{"win_length": 512, "targets": ["voice"], "embedding_dim": 64, "norm": "groupnorm", "hidden_act": "relu", "depths": [10, 10, 10], "stem": "deep", "am_softmax_scale": 30, "init": "trunc_normal_002", "muon_scale": "match_rms_adamw", "nesterov": true}
Rows from block 8 of a small audio embedding model, named by matrix and row number. Rows with one number belong to one channel. Each number is 128 + 32 x the weight over its row's rms, rounded and kept within 0 to 255. All counts start at 0. Numbers have three digits each. After the name is the row's rms in percent of the matrix's.
After each channel's rows are labels from the 100 clips, of 14976, where the channel reaches its highest value: "top examples" is what is common among them. Only what is clearly more common there than usual is listed. The data: single English command words and digits, spoken by a formant synthesiser in many voices. In brackets: how many of the 100.
# conv1: bottleneck pointwise conv (model.blocks.8.conv1.weight, 128x352x1x1), inputs 0-351
# conv2: growth 3x3 conv (model.blocks.8.conv2.weight, 32x128x3x3, transposed, each kernel summed), outputs 0-31

conv1.13 100:110094110132195092125099173205097072129119078147154153085165088165061146110155093113130154167074218093094230061130196084124205107041151079118066149105057151170083142143106151152137141129163144112137088119121107097126195164108121233135177164160093134099134173124046133143139139144159137101117143095096113116199173123103144139132118072188148113099106086143085093120191134126083137158140088131119188129105084096085129108169087120151141104135151134195090127140155143121161112110097096134142103137122166104102129080108141176102167157107161161112116133091224078085132105127154162111100120128110195157149084129117105125120041100117108154106135074122122093088110132131141078122150149093157169129107119137131141143078123125148102100117096149085104119109159124132131158160134168084127098109080127106109109137157139126189172160109123132146123092151125074105131142118142120091125178179175128106112153218096166112167092135128158109140145099173162114115159094095132155096115185109135129150120144132101140158157121104116144114172106118156086108131135113145144118157135112
conv2.13 090:174154138157113099138132100144180120119105209173184136155164079118128156158162131118138143181095
top examples: voice: deep voice (64)

conv1.38 094:128130103106077058191126176088191146117109164132146061134095089128164113118125117118122121177087189131100120119156124178088116184111071172107150105126079105059105084217186200060155158068122130083109114130132147094121143138080107134083197098141154113212073172049084109141128130139118143138157099120151178113135169137146137127144151083090180184115144171122151154146170075122158094137140215173115173084139128182168117100140146121146077121126163132140133160149157154195164115144123082125085136154140156105136148144123146123126148095134141125104164179097069159106112135181162117116147126069098091123113098144172151138151156047127137154137112135162114118189123127116161113093147106096134121181077135132155129123088118103097195122168181190100130140158088121121155097098127125125143147151186135129130147149111123103092113099078142073166062186203154107146166135130126121114140085124116096095129136062115130099176169095088144087129140159111106098111142163180146120145120191074148115092116111180080097152171152108158126081171115127110125079124123130172137142136098142
conv2.38 065:185136114098085104141089099112131132153125079194158114086145105143137130077147201108110157131086
top examples: intonation: rise then fall (49)

conv1.1 108:141092102109097092245086140195017111111195124103255121122108127124110136079127118141146201120013126160153099111085083146175080123136069132190120120101118156164142067156131112108160092120099122212120202177101138171126132117073157057103119110161154119115182176170087119119146129131142113127141127151124089133134114111104105164099102116115119151145118171151136143107138167129105118109120124159154154135172167112173137135158132151093107135143097135148093163160122127128162081098184109120188158145150117183097138152104091096151200109126132115158078190104131099089165120185148102126129140140095120127137156090081110112169151101112181155113109108136101169130092133131074144135099150081144116101099097091124146120133127135112113084130099112142159080123124121139177154197097144131202148115133105114150130104144153154076127120054129089158095138097132071140174105119141116128168135089113137112161143126131121104115089181114079141154092103118109097193099099140107085141231153160125129138080110127133172133166134130117148107120192120154111119129133194113169126136087094
conv2.1 115:110074135149120087149116140106100044091091126135080162072137137158097116110088113123156085108165
top examples: intonation: rising (60)

conv1.6 112:125118198169150079136144139095110115154125103139150122094100103184090160079110086145114099111114100111144091141080067173115039148109238116216115126107098178161130104116156120131075136177155210197106063149084115118113179144096102149182121090114097132204116136102157127102166131122102156139121124122116141128094140100155114122122095089076120165108086134134112123120218115128169118125098082124066098101173070092172104095108208149081122140150130149112126136111128138114191108169105071057141109138152149164086082129144051154089104164134112137105145109163142161087119167145131252121072131193143104158107108096121134184107090146171095080178147118146070097087130088109123118176123102159134127196145156129109111101079167126086090123124150154135115105119161123121101144135083143126126119175131096166114141083165111127130121143070085103154140129082140124136135074143107111135122105079131106149137131120100113100137154126109067151077177179089152052154140124170134110093125102152128087135165134146118135139128110125118171145134143131161153117168130110179087083172110131
conv2.6 154:098137134138137135161136150122193102094156143096131197086180165175199133157163149153136133131104
top examples: voice: child-like voice (100); intonation: falling (59)

conv1.66 098:190128158205110084122120071045154094064071162161116147143162137177116130163125128112149092121215147098054160131099113140187142066180147137062151109188141184135118149083237182200141130088100086111045142152103113127154158093070171074115137156151050200139084094176142157143127115123122142114119027135094108100104124113093177100140123114128060171161159200151141105140139141080108126186114079144124128108176126127141134137145173099183142147156179118133151125115118121087140135153092154130135077165157173157120107119128169078147117103168130167119160114109176113119133143134112127167129089151131140111098141148175151107101175088119094153082169131119120111112116094132168124112133064086092148145100145131178101122102152135142133127117135164111129146139184164109173132156112088122074104143135166132168088117129073122167098074139115150116101138107130177183096150164095136130107132139186170106118072125169144093181096135079109138102102103152113068138146152126104129112098068121119084122117121120151163122124115138154126165162133103162094189129126149105132140148093188
conv2.66 092:140052153098148108121088179102113211112139119114122117122141113110113094160119150119073083088163
top examples: voice: low voice (65)

conv1.48 093:125122160000085188134115098148215154086149129146172133134141147108176075072148138169204135133044117152167197088117176107187105131070109134115129125151137099085086145153084067135124101142175129158090049157107105079092152159219101196098119200082098125121073056141193127108110141107078125126099156097121161087142123110089161173175143090169090155123099153129127146149094126075104123134154093083136128084126125107161065137110111076176070114137111161131115171186120191141122113115128112139103115159121154094134123119105167121179145147109100106160106095211135123116141068142094090099121105128122102140132130154106151085107137110115142105102154155102079138167100159146165125122123139083128120120151134172140147136148105151160124134128164119121156140109107130146095178167132148134121100118084203136155162120157142139163051068116146192145196160147095146144097111167160121152140118132097122079112050145140124150132142180109146108122150134104149168174145141102147159123089122138134156096158193137099160138145131117108114092134148096146177192116108171123149143130144111
conv2.48 061:103135125155143107123106184137079060132119134116160053109090085114121145155126092116154061167118
top examples: voice: low voice (78)

conv1.109 098:150226148143170103071111157109134141199155140125170122091087124059117179082115086151143178169148135118087105050085064120138135091140114190055121131084073173084096172119171086063103129149113187097069066107109148090133152121088197138190106118095145129113167112063137158136091120131113134145107110140175076156113124074073116178169136118097064109121108065136108127153172124123104116079065131132071063156067163112105149157138171086175095084116119139085102179149083136145127170122198183138124148118140119147087112130088130062152081104138099112123134167161082139117133122123168123153122132104156164079152129087108093149114142083126115175122150106113146106137087197122128146136168116133144104137155146101103091099101119152126142110221154138137154112140079122095122126117083095147132117119133136163127111144107116113095136128130150146158152099094114143121113117105156168129159126160068118090135115081184123140099176109155157108131113066154120161180121224177122093099133178086100151153136123146092109077178147149149110156103103154139158158177140119079137113078125150
conv2.109 062:136154135125163142115150124112149081134126167175158154204105132209180103127111081150089142152130
top examples: whispered (33)

conv1.95 099:163085064011158101111123176127102150190152157131137179172118205149131093098126044180131062099094151170139123213097078200165071068038203201106145103087127164111093035169133167133119143181157118187150168101110111141108155132140123050227141151119184124102122160185199092139133130119136117131069088144119150125121163139141140117135189164105160124145133121119127107107081123127125164116166093154159119133154161140131116093152099144094138073120162141123181104120113152113069128178116128133156128167149118141070146121117087106138113125186099168141138167113075120088161077145185095130128185099116090100112143110091120107117127162078122162148170105117117157142151110115150142077166077091141107100119143161096102086128149097084116147179107127131133163126126139123127158124137145202164127108070110170106116124160108141126150138126151132144144137157127174104143163152116139139120141077169121149171182087129148182143119130159105130149153118143146103138096108149143117174157129151103075139066129102171123110176142128117122156169104113173125132187105148096087129138142096
conv2.95 067:107077107082144102135180128107134073121103095104102161090078131140079106117156113082115112056125
top examples: voice: low voice (72); intonation: falling (65)

conv1.104 099:143163118046170102127195093145184102091136104112108182094189099125114132110126128165117150089126098158149106169074147130099093192193152155191108173114101000177121147125167085206119072123111091148148103151078101081075148144119130130132107090120161045146187212100191098094105145130089154126129122098134103118132150150160069119135126143120156142149100137139119135134090141138156102125108121119129120159143140124114144121174077117169093148145169134153171150120092096149103135111187144092124150173129091140104146164165108150129119119112157127134105118161127069068090172089130094139147132123122082187119187128065082069130144137129081111122168076079074134209158134108194145165174115112131107096086148098142138149173173107152129100131108117134164140115169176092112062080106130086124083104129068190100113112131109120125123125146100162094149143108120112140136177148127153146130170172095167114152101101157156184087085074125105094118129125095106114145157161099167139142130169107150080089139179080113110139127115059128109141106094085113102104122119078160142069164120121
conv2.104 094:115130101136127100123150148045101190138131109112175122163137186137082163136129137143142163093195
top examples: voice: deep voice (79)

conv1.122 103:099138174152091174122144227108087143070158101110134166094038129122177085097122149231132096203074230132164069099134151127097191100081127123125126130139217074097146113143055144138113200100170162180109139087226187119108089155127088088149185121158183126076168193083089147144121149122117116128123106137094127111126083162133081070106204188030123149170122188104113071152141131135114163097134179138118126123183075107082087167151088121100084140135143148163074127095104125112107157118114115137112144150149151109129161138139117108142128124109094115088132153126133190155148117125162138123140157132162095141120158134128114089156156119104112133173119129162089125145119105140133094150148125094112159158173142096167147154127127121160115192135105164058086169135127129113142114114097136127105139110115150123160132103098161134125122153129113139134165119129099160164124109183106160129208121155128174111137122130118105143111176101118130129136126146125168087137109111146120128143125112119096136145064102121119126168073102052127138146144114100070178140104129106143139111226155120
conv2.122 093:089172098143142152137125149112092076115124122144129141078078060058127119095118149126167110103070
top examples: intonation: falling (59); /p/ (37)

conv1.112 099:162102101098133148162120109138123113118118178078186095160192137107224172131109163182029122167102067146094100110119093147128116152123136103116110112143133169139144129178207166098181136135069069204154169150094057107176067119086123104123122156153103103049158168164105146165172108133116125132130180155158185125131141116114138159113156057203114156141171191094140104094151204139188081098118127152190100127198146061151092100135174138160094095133082090121101146111096125101166076124170118140135135162104112125135163103140148133130110111119156086127127155204128099120110156127120070142154131055163102099127087147166119168120110160089105085131160129124092113128108128199120204129177127094144132140140061156090144130122072157129131154133108113147139108154136109110143095099110132155155120150163165101096115123120082114152145162173161183111108125157089165118147081131114125112141123107146171142175112116089085101199166108151107147092180116082098130175161090128101135124096142156116108136144093084150157156127147093130153121097120064181117116113150156126157084094073103
conv2.112 095:100108126147146092103102116121083152133147135089087142019077111077101106161113124136164123135148
top examples: intonation: rising (56); voice: low voice (51)

conv1.29 103:193145095123156089132159167148162101084093164116118120116113194078110150146122106132104159127143146127126167087103181132084110057088147138105128108164068144132128156152161168130147137107175053049167101094078108101186082100139162165083089134166097135140045068158128152124170131138133129136195151092052171134167060113103167119155117111098255112107186083143126098118121109103165091187099178115173072082129158124151105114075121097147133131135152076122102125129142166152126127157170133161119145141125121137148139138135166136117156164146162118144099135159191113144142111118119130174127141063133132140123122143117126138138087143123146096114138136134152092114076132119136133161121087119106092201079183160189148122135129140137174115064126199103101138125069132118192101101182135131137132177140127152137113166148132162195175117085100093177097137111090092157127219090083154111111103128176176157101110077130102164164135139120158114119130130086134120117105102178102122087117088135155124089101125116095100099128081142198089157092145131149131201130166141110184113104157135
conv2.29 091:101106152105151120118098071152060130156155076147139081058130121106102068125116166104124155106108
top examples: intonation: rising (68); white noise (31)

conv1.77 106:181133162066118199110075188212139123065148095121157133121099056103108109163118161075104200122144092129146174176041121099113108174167127165127125136144133146107141113122090126111144129105179093170113080124144141072119172049171115161108140157135066097122195117091187143140122106133097123135101097088105175132073160090142092133117140155175055131115077106139153160071148092108157138084141105157096151102124165168126162134090166144091148106122117172068151106147133166096132178137046114125125181121063089111123128151118118089113124102122120066186123096139101123151099136103041121113102130134116065127119119111084137112147133098127098085112149141133137170129137141142148136075141151128161108185100092151095121112097127092188137124207132121144128132087119133146103157144147137082104162114097205181137133127118187101245101180124132078151169168135135119149122150197183090154148160097120109115141189122143219105145192136167158147145146159105102158117103142102154167128142125176120138133174140140134166126130149160134093080113150142153140153101096119139158109130137127
conv2.77 106:131150076158166140161124167088146192163142145092136131124094139161110118193124089179119158183127
top examples: voice: deep voice (88); /p/ (38)

conv1.71 086:143116117090142097081173119084130147165113127095155058131103110205063137139110092087106107165116131135086162200104209131123160144128191097104098109111048149157111093116075159105100151116089083101050185147087101146131153147127136107185093119129108184197167070188171138145147126133154173149151106114119097122172136130114117161095128083122133151098096063160126116094216139147099110174139095112076090156130104108115097142172106122225092165186095121121160164116157156058111146082123123151114184162090139154172150164120142095197096164115120106165118131187123174041125115196173135069135144159064131122139132151122171157093121094130161131166111092132102152147099086164063085098137143127113151104120136149150128157120125106135111135199140115094157140119127090116120169118058105086118124130111199145092081092168152063084108156117106120120166155155127131127134124128162086136135104168152163101107115105171130071098123058098146082132104147174122129162138152126174108186111143170162133102182132126090123161131089103130126133122139129118104124139080138115133117139182148
conv2.71 051:196103132090145120112198118136134107098144118195183151143157106107105163101086135172140168116104
top examples: voice: child-like voice (52); mains hum (37)

conv1.0 089:158138137089193207076121190032116141181161172188105137119123148114144150089178142121199126173127186045153071119144137134193111037075212154084119116162147112173170115120112200171118105139143162068051128150048095129178147093154108145118123129071089217064109100073166124129161112121113108129109157129143116114182102126143118131190140076144057083150175114124114149130161221094126117137115126137139190136116109144114154124109135121108134128124073142141123121104136146086117157111112112155087120138131176159128086134080118119174092151094115134117100109065255076162130106157149145167088085133098174130127126124093105130114129138127099142133160085133122109118109072125090150182104091100105144087133120115102146099145120114149133139132149133083128165156077123078136147123127137135116153143108119111109127088119136111176131131168184168158096071096130114114113152135094103138142182083143163111085131120099164119129096130123176148111126140117120105146110126110114159150104183095162111189175147085115111143117099111128144097142110115120178104137100131124104116179138175
conv2.0 070:091137187119101086169139092178143110105136157157135134214117142141176151159172175120137126140102
top examples: intonation: falling (51)

conv1.60 097:170140120063138116053116125092092096104126104061105097117130125145155124150091158095097142120144147112161254140141162079113134144180166100105122139064123163052114095144075198110146092129134186103201084084142219160055101107128153096189101135052162127109142135154000111129119143119134142131136130113131069152122181093122126131126158103115102096158178082089111124101166072164111095093104170165100173135154112143113134119108078103189158086122178049166070162110136116145105131143074165154116154105136114153108103088134180138138109107132086094130147130076172154164142069152165164149106124106125110134121098170115133152078120163138147122159061101192102163097111162127147170147102150152110160148152154111132158088109124158141105147117135134145105125165102116109083123070092114095184123083083098176081098186155142126107152113157151141140094120156135112120115169128142141113178119111191143145094126178128133141153092088144078167100168161111127125105153137162110150130169162160058102085146146168120156095146126093141121130142151101158139193119103115161118125152135140
conv2.60 078:178136180177167097134154113127170131102130153147139148112172054149139091128189104149129149176101
top examples: voice: child-like voice (60); /s/ (42)

conv1.124 102:139136091095152063130109123089069120070163082075133102172180105150080145141202171144113104150182120219157144125149104147143085103159147213122106091082118167079149140111142193077138161131104137178188129152152155138045157125105221135123146091192114129209075088128088129151115133149150150121157152141131153131093181145124180139184130186134142139097130121155133128167161155063146155150113171118099039093094117128137126158133154108116184151135099117147074084127119120145118110135162175120122035138071150099117193103127142128154096142145161119153117147171081143106128080121116072109162139137167121070142101100146143127173180068117152093118145162112207150115083136154125116142121154165113089091125168101131140109142145102198161142171083149167135170126107116124120092132154115139141123106096174142133121092144140141114137134092135078108162176116126111119108061150090079130160107110182141182150129190138139112119182111113125095148172181174142162123124132175162135160098132139135108111088119118166114096154119194118098091193155132138118108100124100141107148155181201
conv2.124 082:162104115089075130122140123159079129082122142160110113173181117165081189124060138122124160102108
top examples: whispered (41)

conv1.14 095:117159191165115134137153068117133105180096085186074146137181099130092163105137107153114171092041200120121092114079176131138061104111191135218143107088144113176133115133165124121128103077157165173119084127140100102106165114127117133193148138161080108100099132158165139162160144144157137113100056100129111087149149194193108138120167149050103177131188076137137111109175115087145181126100082185161133166118138118087111175171157101126139149138097108212148150073111125128126106174136088135128144112106086168125172124100117131131124166130199133098112109147111108184090196097133211119085072186123152121134116153163116122082141056186150092108073085143126091059089110111127122138138133079090129103117184173140135101096111093123136149121081147084113103107175073067121155134159117110091128079073130089119098126098147142098136165115165125183119086129142106142110084164124136096090151123119135094092137136131102178146133159144133107139131178121150108138112123142105138079131127100121106140079096136112099159095094176116150142144116111128098105167057079190087146148114134
conv2.14 089:136122120093154140164143165155122084088148180127117196102174139166210142135169118151125167110138
top examples: voice: child-like voice (100); intonation: falling (53)

conv1.43 097:149190090048099181132152153068185146108176132095124161067138083184080147123162128085095176146154085074083135214094194165072161161105040126134128059081092062135101135174094146131141163146120122124070188092111112153099115176178120106111163172084132156108207113192144142122137105130140137127195143109137213117172080105117080133145164142151205092092184082101108161103141143135126147140158124068210070102073137190196135113119105087160149121154124135114119184121108151150176128152186151103146137116144164147142114154152129159140148109123132133117158136102216129090144088140121140129159156165133139113100141158126151158146138115164082077055176135095140144171134162172113172127087139123087119126143096161091159139118104123118097114154094158092111153090119109110119098144103146134137098127137105148129129142120122111099159118144069089179173111105063123123110151132153084116117120080155132161161143138170110150144127162141108104123126119112131143060087082145144118134106187126172107081098098159144110153160137142137131094091155128114164103135145159111199102132135081
conv2.43 106:168125157131177120109134080126075120122162071133107096042120081075139133089132127144162119105114
top examples: voice: low voice (84); intonation: falling (55); white noise (34)

conv1.12 106:133088177107193084080091150149063111199120082114099144105113117095064151101129127198149161133078236164070090140029194186125088109120218071110124105134056094064101143098097134167096131158139152090170024126145095132161089149145132142115092067106136192076113172172127119136127146116119134126139152131118117151138194099076104141164083166205088102140147101139086172085148172101178114158132111108131109162109134155084122092154161163152131134077185129147123128126208133121091128184119133128115127123149060166126109142155126158150071098101124114155133117056146129147147173166132176141129129145136099144141172140084142160156132165114135094180160109120092154104127071119155136157166147109122151101070132095143130123147099167121072118130081127129201106109160159167131118160128154094178158138119099129184098128166149170125137120152103094144099109108092130134120147120161112079148166090144122112163167174145111164139118126122135109137155160138168154077124125112137176116113123095126117151114117144141137177121098085131155107176099149166082140111083110118155085192107114
conv2.12 132:106132133138102112099148104109162127117117171099145171189177096170155126142228145108124134168106
top examples: voice: child-like voice (57); intonation: rise then fall (56)

conv1.64 099:053192134151100074070140137079086183102154119131127166099190134118063159108092106157117124129206119170085150171114121128148119138068169113147095142107073120109086161132147103067155185128133084119084183076125120143213072116096072114106206101161169122127192155180173123126124116147156143130157127138152103152150151160150105100117094143163064110166121176089108139114093081109174171099136142112123136039161126138159100194156211063134152194091127147152142153114099115123186144145133126118136143199126141104110156141125126154110106116131125113121078109126138115127156113140174125131204087140168168109156204103154168135073139151102143103115127133148133104082127118093123110126141163109108130152128165093134122159067117152146143160138112089127152167162121113108135152147096046081106099154101159100186124068095094137095116081163113135084157113177143129143114167108050142104146117090105118084123160124149072122158118194142124132099110156192084161122168138088156161124116081102122113173112144144104110185116072102108126156155079106132138085083152098109152175083105127
conv2.64 046:129116170142161125141148202124103148101186100136173202153129127149076135139110100137131117186166
top examples: voice: low voice (56); intonation: rise then fall (53)

conv1.35 098:102115123049123196142137141130103120128128134121113111098090121182105151156111133069116107135133094103195058147135119129087093120072122114089099114101192154145093117125078141150065089176140135173140069130164109090108227183130078108187110124100148134136199079104205139120160130136117115145093142151135114121163137145158193123099086123154117120149190155153086132097083147119125078140158094166147175103077116135164096091132081118133106150075127142081113123079146164127165101143113091154117120157100110112095112097175040061124139137151200149130128135153074169162146111152109144098156190117117089122130126089180146116177214133158142153121094141150192136085138192155118132184115081173133128192120065095095166162147171081112173123129102105155124097196113176137141136114120141141117132096180147193130128114123164126112086164100112118133106091119120172136152134100190132126097143109114103138115101110072159089092113113081115132161141083098123122094170157109208128169127178137136136095148179155136130142120179175094152150119141189099086143144161160051123123114126176
conv2.35 087:189145119149097140157198086134169145079083137133167090152135131116069148085089167124129106133116
top examples: whispered (25)

conv1.8 105:131123113096137092118143116120170105167124069169081154165165140103123165102082177091120154178047086118154143118177112181126071170150119139176182107080200134136123182149100251012125091103174089177113066104152143118059175118135108141148109136118155106141215156120130114165132146126159146117083157141134090135165127082153120140183124101181124048121164094158155128117145130143102190106187097064099080118116159152147119162138130046155156140143173097196130153149137075084150158133157126146127131124134100094094110124078113119103078168156116172157029152120122144114134115102156090124128134132136072108102159113113134151150136103159135127138065107080116128147126136165131096092101110087088147099173078103153158094106070128127111157123139122111128079138129057079094166133124121161140139109119144113150146118124076120126091139208167103134093170125120130119088136177120154147125076166186106159100149138108132143099201131155075099127118108149152142039115101166148094114117135142095086116159108145148129172143108155147127146153118119130114081160109083114136108096147112
conv2.8 074:109154168141166078092171127120164095121085131114095126094109136142108174132162075157155197089160
top examples: intonation: rise then fall (50); intonation: rising (50)

conv1.72 087:057133112097115085077105114134130166090138150071138088105142108138105152140191151133124183134075154110120154187106144125123142084136176104128179139067079157105102127132100184114109193152140108112143072118160161151122182157139109139165135176169069102195160094122096123126143103143102130119133153134205130146089143131117105106100170103092061101149123159109104090122117144152172156135243117125141108133127144090076146072179163079129133097094156134105095154128098083106118154083134114175176104120139155063206134143125131160110172159103138132131074127163177179157144120081228165131194162091140077166102164111194129132104139166160108140087150088161162102082091122153131160152121078108084106154124135151059106145118092089098125105123099112116121093080177147129109171220130143151144093128170115113151143125103162127144092131161089130103095142154134138118128162115149101129123165058101116160097142123098076102149124219162137114093106174148128136078072126140137137152139113139127127196039148073130150116094122132094115101105124130168094106136096153165175156181094119
conv2.72 045:142097137107133098129170117123084146142149147165149133231144122144091208139143134158160123154091
top examples: whispered (59); mains hum (33)

conv1.67 105:230114128067105174139046068130222108039096144142141191117068099130069149211143132135120155120154110110080150140212137099088178159183077156150099076090126111071205143088104133239130081099144154129121098124089149052142097171164121104105122200107118117108079000086071137129130137135129118133080126106113150130094151120134117155137133141154039133188143176160170140156139116156141169116200102156093109100119133135100168108053170159124097092146113179074121102082152140098133116098145098115111136112167131131147127149098132131148150144126166122161176133126198134167120114173136134130109117100156167194137152146091140146123116114151148163116149134107099099109142166106098104185130147115114156170110112127122129110100164139137102144134157143130118162131155122104071147168116120100101134137164105109095150128091084157125079075100132113139076123119155104123117099094151125106114093102089118138138103140088103096126093113085116115133127113151114130131121137161164206100136167106144106174122139146113147147173112098133112104144164138112176119112089138173153098176094133
conv2.67 104:109058188160169135170091109183135153158161105137137151075156133140127107156138099193137131136104
top examples: voice: deep voice (78)

conv1.62 100:095112178056084133158181102082113136141208171114124156071113177147163145149149123074134086122166093165090103088162122130106126190032086192107156183119165143093101207176125137137134165096207161175105115164070099109126130125207113204127135091096126156247051093125061129125131117143107099138156134141114123124143110058124097122127107165114255106140116106097097124106137145118180098105190145174133089089158144146160125152119156105128140138128123143097073150108096051094109114123148147112141146150137137134122128115126163097166135069111097091101156108145125148140135112137113121135109154165124115131120085095154160085125157091129104089082106187118164111137136164144127114129135194158143145136135172094114159127148119115099170093072128137111148130129178070137137123099105119086116133145081101150128152123127141107097151117130105126118088151152117116154100102072078118147146088134116139155135140193162094134075137121099156110178109134133120163104092101109141127168137083132128176123133144139105141125131135220094165066113146090065156061163063151188136138123110157
conv2.62 125:113081108131104129112116146140097093100124124132103098074173129036139128123112186122139099055111
top examples: white noise (34)

conv1.45 101:064150099088101207147085165090103146053097087133141109114097086120150136047164168120081112116121158185211146146089032102109087073106136122151142154077124091149116098152080093154142163165153124121044095112154146084128133115078109095140117171146136135193217108162040140121146117135133116138102150085165101092115128070128106127123166128100125141051113089089146154107071178183107100064155105121129085157091150133116157099156174140132198167125162146122154153129122093146153096084161130060136140103087112181147186155166096148137189088092122119121150137115171126083113137130172208135127110136133097137114118162168148125141105116107170182125112112152178092138107086135122155115136124107105117165092127129161142133173115121129108111135130143148189122119160125159124160156130108120131128120111099170143170145134156121133171220101116138155151155179182159194164121161139081126137120148164091196146176141116136107092105152149133106104099139127143204134160162135130104130130117075097118117069106078142165135080161072149123083091111132112142150111202166148140107154080134
conv2.45 096:125128130142172150072149146082096201153146122096166134182136128180132205149102112117139123104108
top examples: voice: deep voice (78); thin (high-pass) (49)

conv1.88 100:069123211183069113163082162148129108094165164105164124162142143170119178118087076181152126074078076144096137161129087119085161140106146079200164118145134201208173176085118138147090134169144111255088217144092123163170222135134103113158133111103204059113134103060131138121149125114086151143127112156097150126059147110096174165106167176138146180126111131093131120101155154109120179169133095192127107158161144151097160117156084092047149145143119132109138104119101205090061193108136128087159118131093126095183114142151141091158106155130114110116101117107066131118178138140108089138100133108133114146132126103134183145137124160115179126106127090141097171179151113124075210166130118162106120098107115159125168175115110158134099147097127116121115132145091119159155120096156167146138149127164160164086132128123110123111106162065113134144143108126130146078148133098116078113126132110128115171115148078122127154144120103139111053079102135118111126143108087126165174114164121160147138114186117099135143112111148114149155127103124072105122180122119105113090116111162085
conv2.88 115:103093109144102122132112126115139070121139107104077124009122157070115107140109118139132085122130
top examples: voice: low voice (84); /p/ (40)

conv1.18 116:022203173179118096086140085118126122136142096107071069116189090146177179101123163083181142114107080091145000159186027142081093190176078111136158181124128108146139154162110117155134107127138199162042134122119131141197135137174140063177116084123129180178137115097182143148150123138106114138109083106149040140157111117149069078094108161064183132097142126101115147125080073143129122096098148137154078144133097082177133141120202151200107128154172109122104177166169113097107124102118166103162147134131101084093103135103160127109118139155134106155145142086150109167129094139127103124118182094109103099148153117083135098110097109134132140141145179128101106089129142128137103126105135101107255109120101200205135126130137119141108129127123111098096103133166134133104165119104116149123128146153123159138123151159103121086165106126146127142085180119107115048108140135159120112119131139141077136141084148180182112112136168139197127124107144159138131121144168106139110115135168113114164125121120111127138140131141140097122099157152125110118130112157168149132115137108126
conv2.18 164:100107162152133164130132125111104177171138147142176106151182135104187161159151180107162127079183
top examples: voice: deep voice (91)

conv1.117 108:124141120019164202111137178117133110160170139104146129103107105100127092135153091172208096103112131085163170142145072161091143151101146098156098082056119110135096111125051115143104139165249187157077117127142090118176110097154119178094138061114166187108186143181076118125115129148157148120130127129153160154128141081124099163066158167160224115131176137201155113135204114117139124131115151130176133121143159160130131143095156088198110089140108153106137194091167182194150185081142098112158099148140128111111123124136168166141142193110121117108139116121141129179159100105129165124125121113115098153145074119078091120117197142113126127081116097126170186145125095166116166186118103187124125094143156159147147141115118103128093122082172137093144131103107096115129084129110145149143153111099149151146115152124149106124062141161190149095123113163139144106121199179126116139157113135124151080065145128152161179102157115167162146169109108145139118102076123155127125138121059150127104162090079119170131082112137123139149045116145076128136162104143136116134063153146145
conv2.117 169:103158089152116120114116156143109091120087108132089067082095072077116062135151094125153099114088
top examples: /p/ (37)

conv1.81 100:042120147236108089113062133112070136117181120085134036051173109157159172131183131134146140165185095133099165162062169107055093065130147124180125181172178130161075127138050138166158086125138120134051105120142149110088073136102148148107176088175111106135209172111135136121072113112121104126122169143164089139103069094178112133127140069121124139146153151067133128091096109143131178124159149074148131170153120127123090101117095098163128080149167096092135129178134112117128065132136145118098151136139138125153089130116161116155121102141114061154141064090145138165173153137139106143121153082121090146145148122123089168127113093081126096082151193152161132164131138098112148073161139113111111145116127104153125128172126093075160121105125104082113138126143121131162083108129139123116148099075148209119143141119174127195154208058121114145169154145109105125142121169160112143153151095126116137148128109198153135131144092175118138148164109117135096098146099087156154139127104125102166073177146095196149143102092109095152112172149091119060113095111122114147121138094072
conv2.81 116:144120122132132143164157207078111167152142119118139145191180192154127178150138147114120155099165
top examples: voice: deep voice (89)

conv1.121 092:193080193131169104082109118123121097132121125114109067093207155194140189093073079118169195141165150172165188156138072141081133179099148108061167110124144183176067119134158156104107106202099130228149100184185102102163110138082197067154139168108083137116061079119182128096139106113132116117094181175217078125153180229112131114101150172148096087147124124070099140183117162148076173166129161145131093148159146110161105141123126131111103123107123143067155093159150123127095102070151116131106119114175080123128155154096119134159081132135068093187130088111146135138137136116094111134087107101132152154121152111127119157120100135093163118124141162083182102184136147121131143067120087153132147153028163136072128099099165123148150114109181141168125114130102179195136149097098123089120120164163162122155104111153128115102133146129118116127121130127105126091140092127143089126103073132150168118132078138082127089127113123134071163104174121114139125129118144154111146167141143141112108118137113172141156125133109129111191103085147170127119122114092159090096165130162112
conv2.121 066:083101126057148129105165120147117102133098145138120149218160164144146134092111133064121151084112
top examples: voice: low voice (71); intonation: falling (56)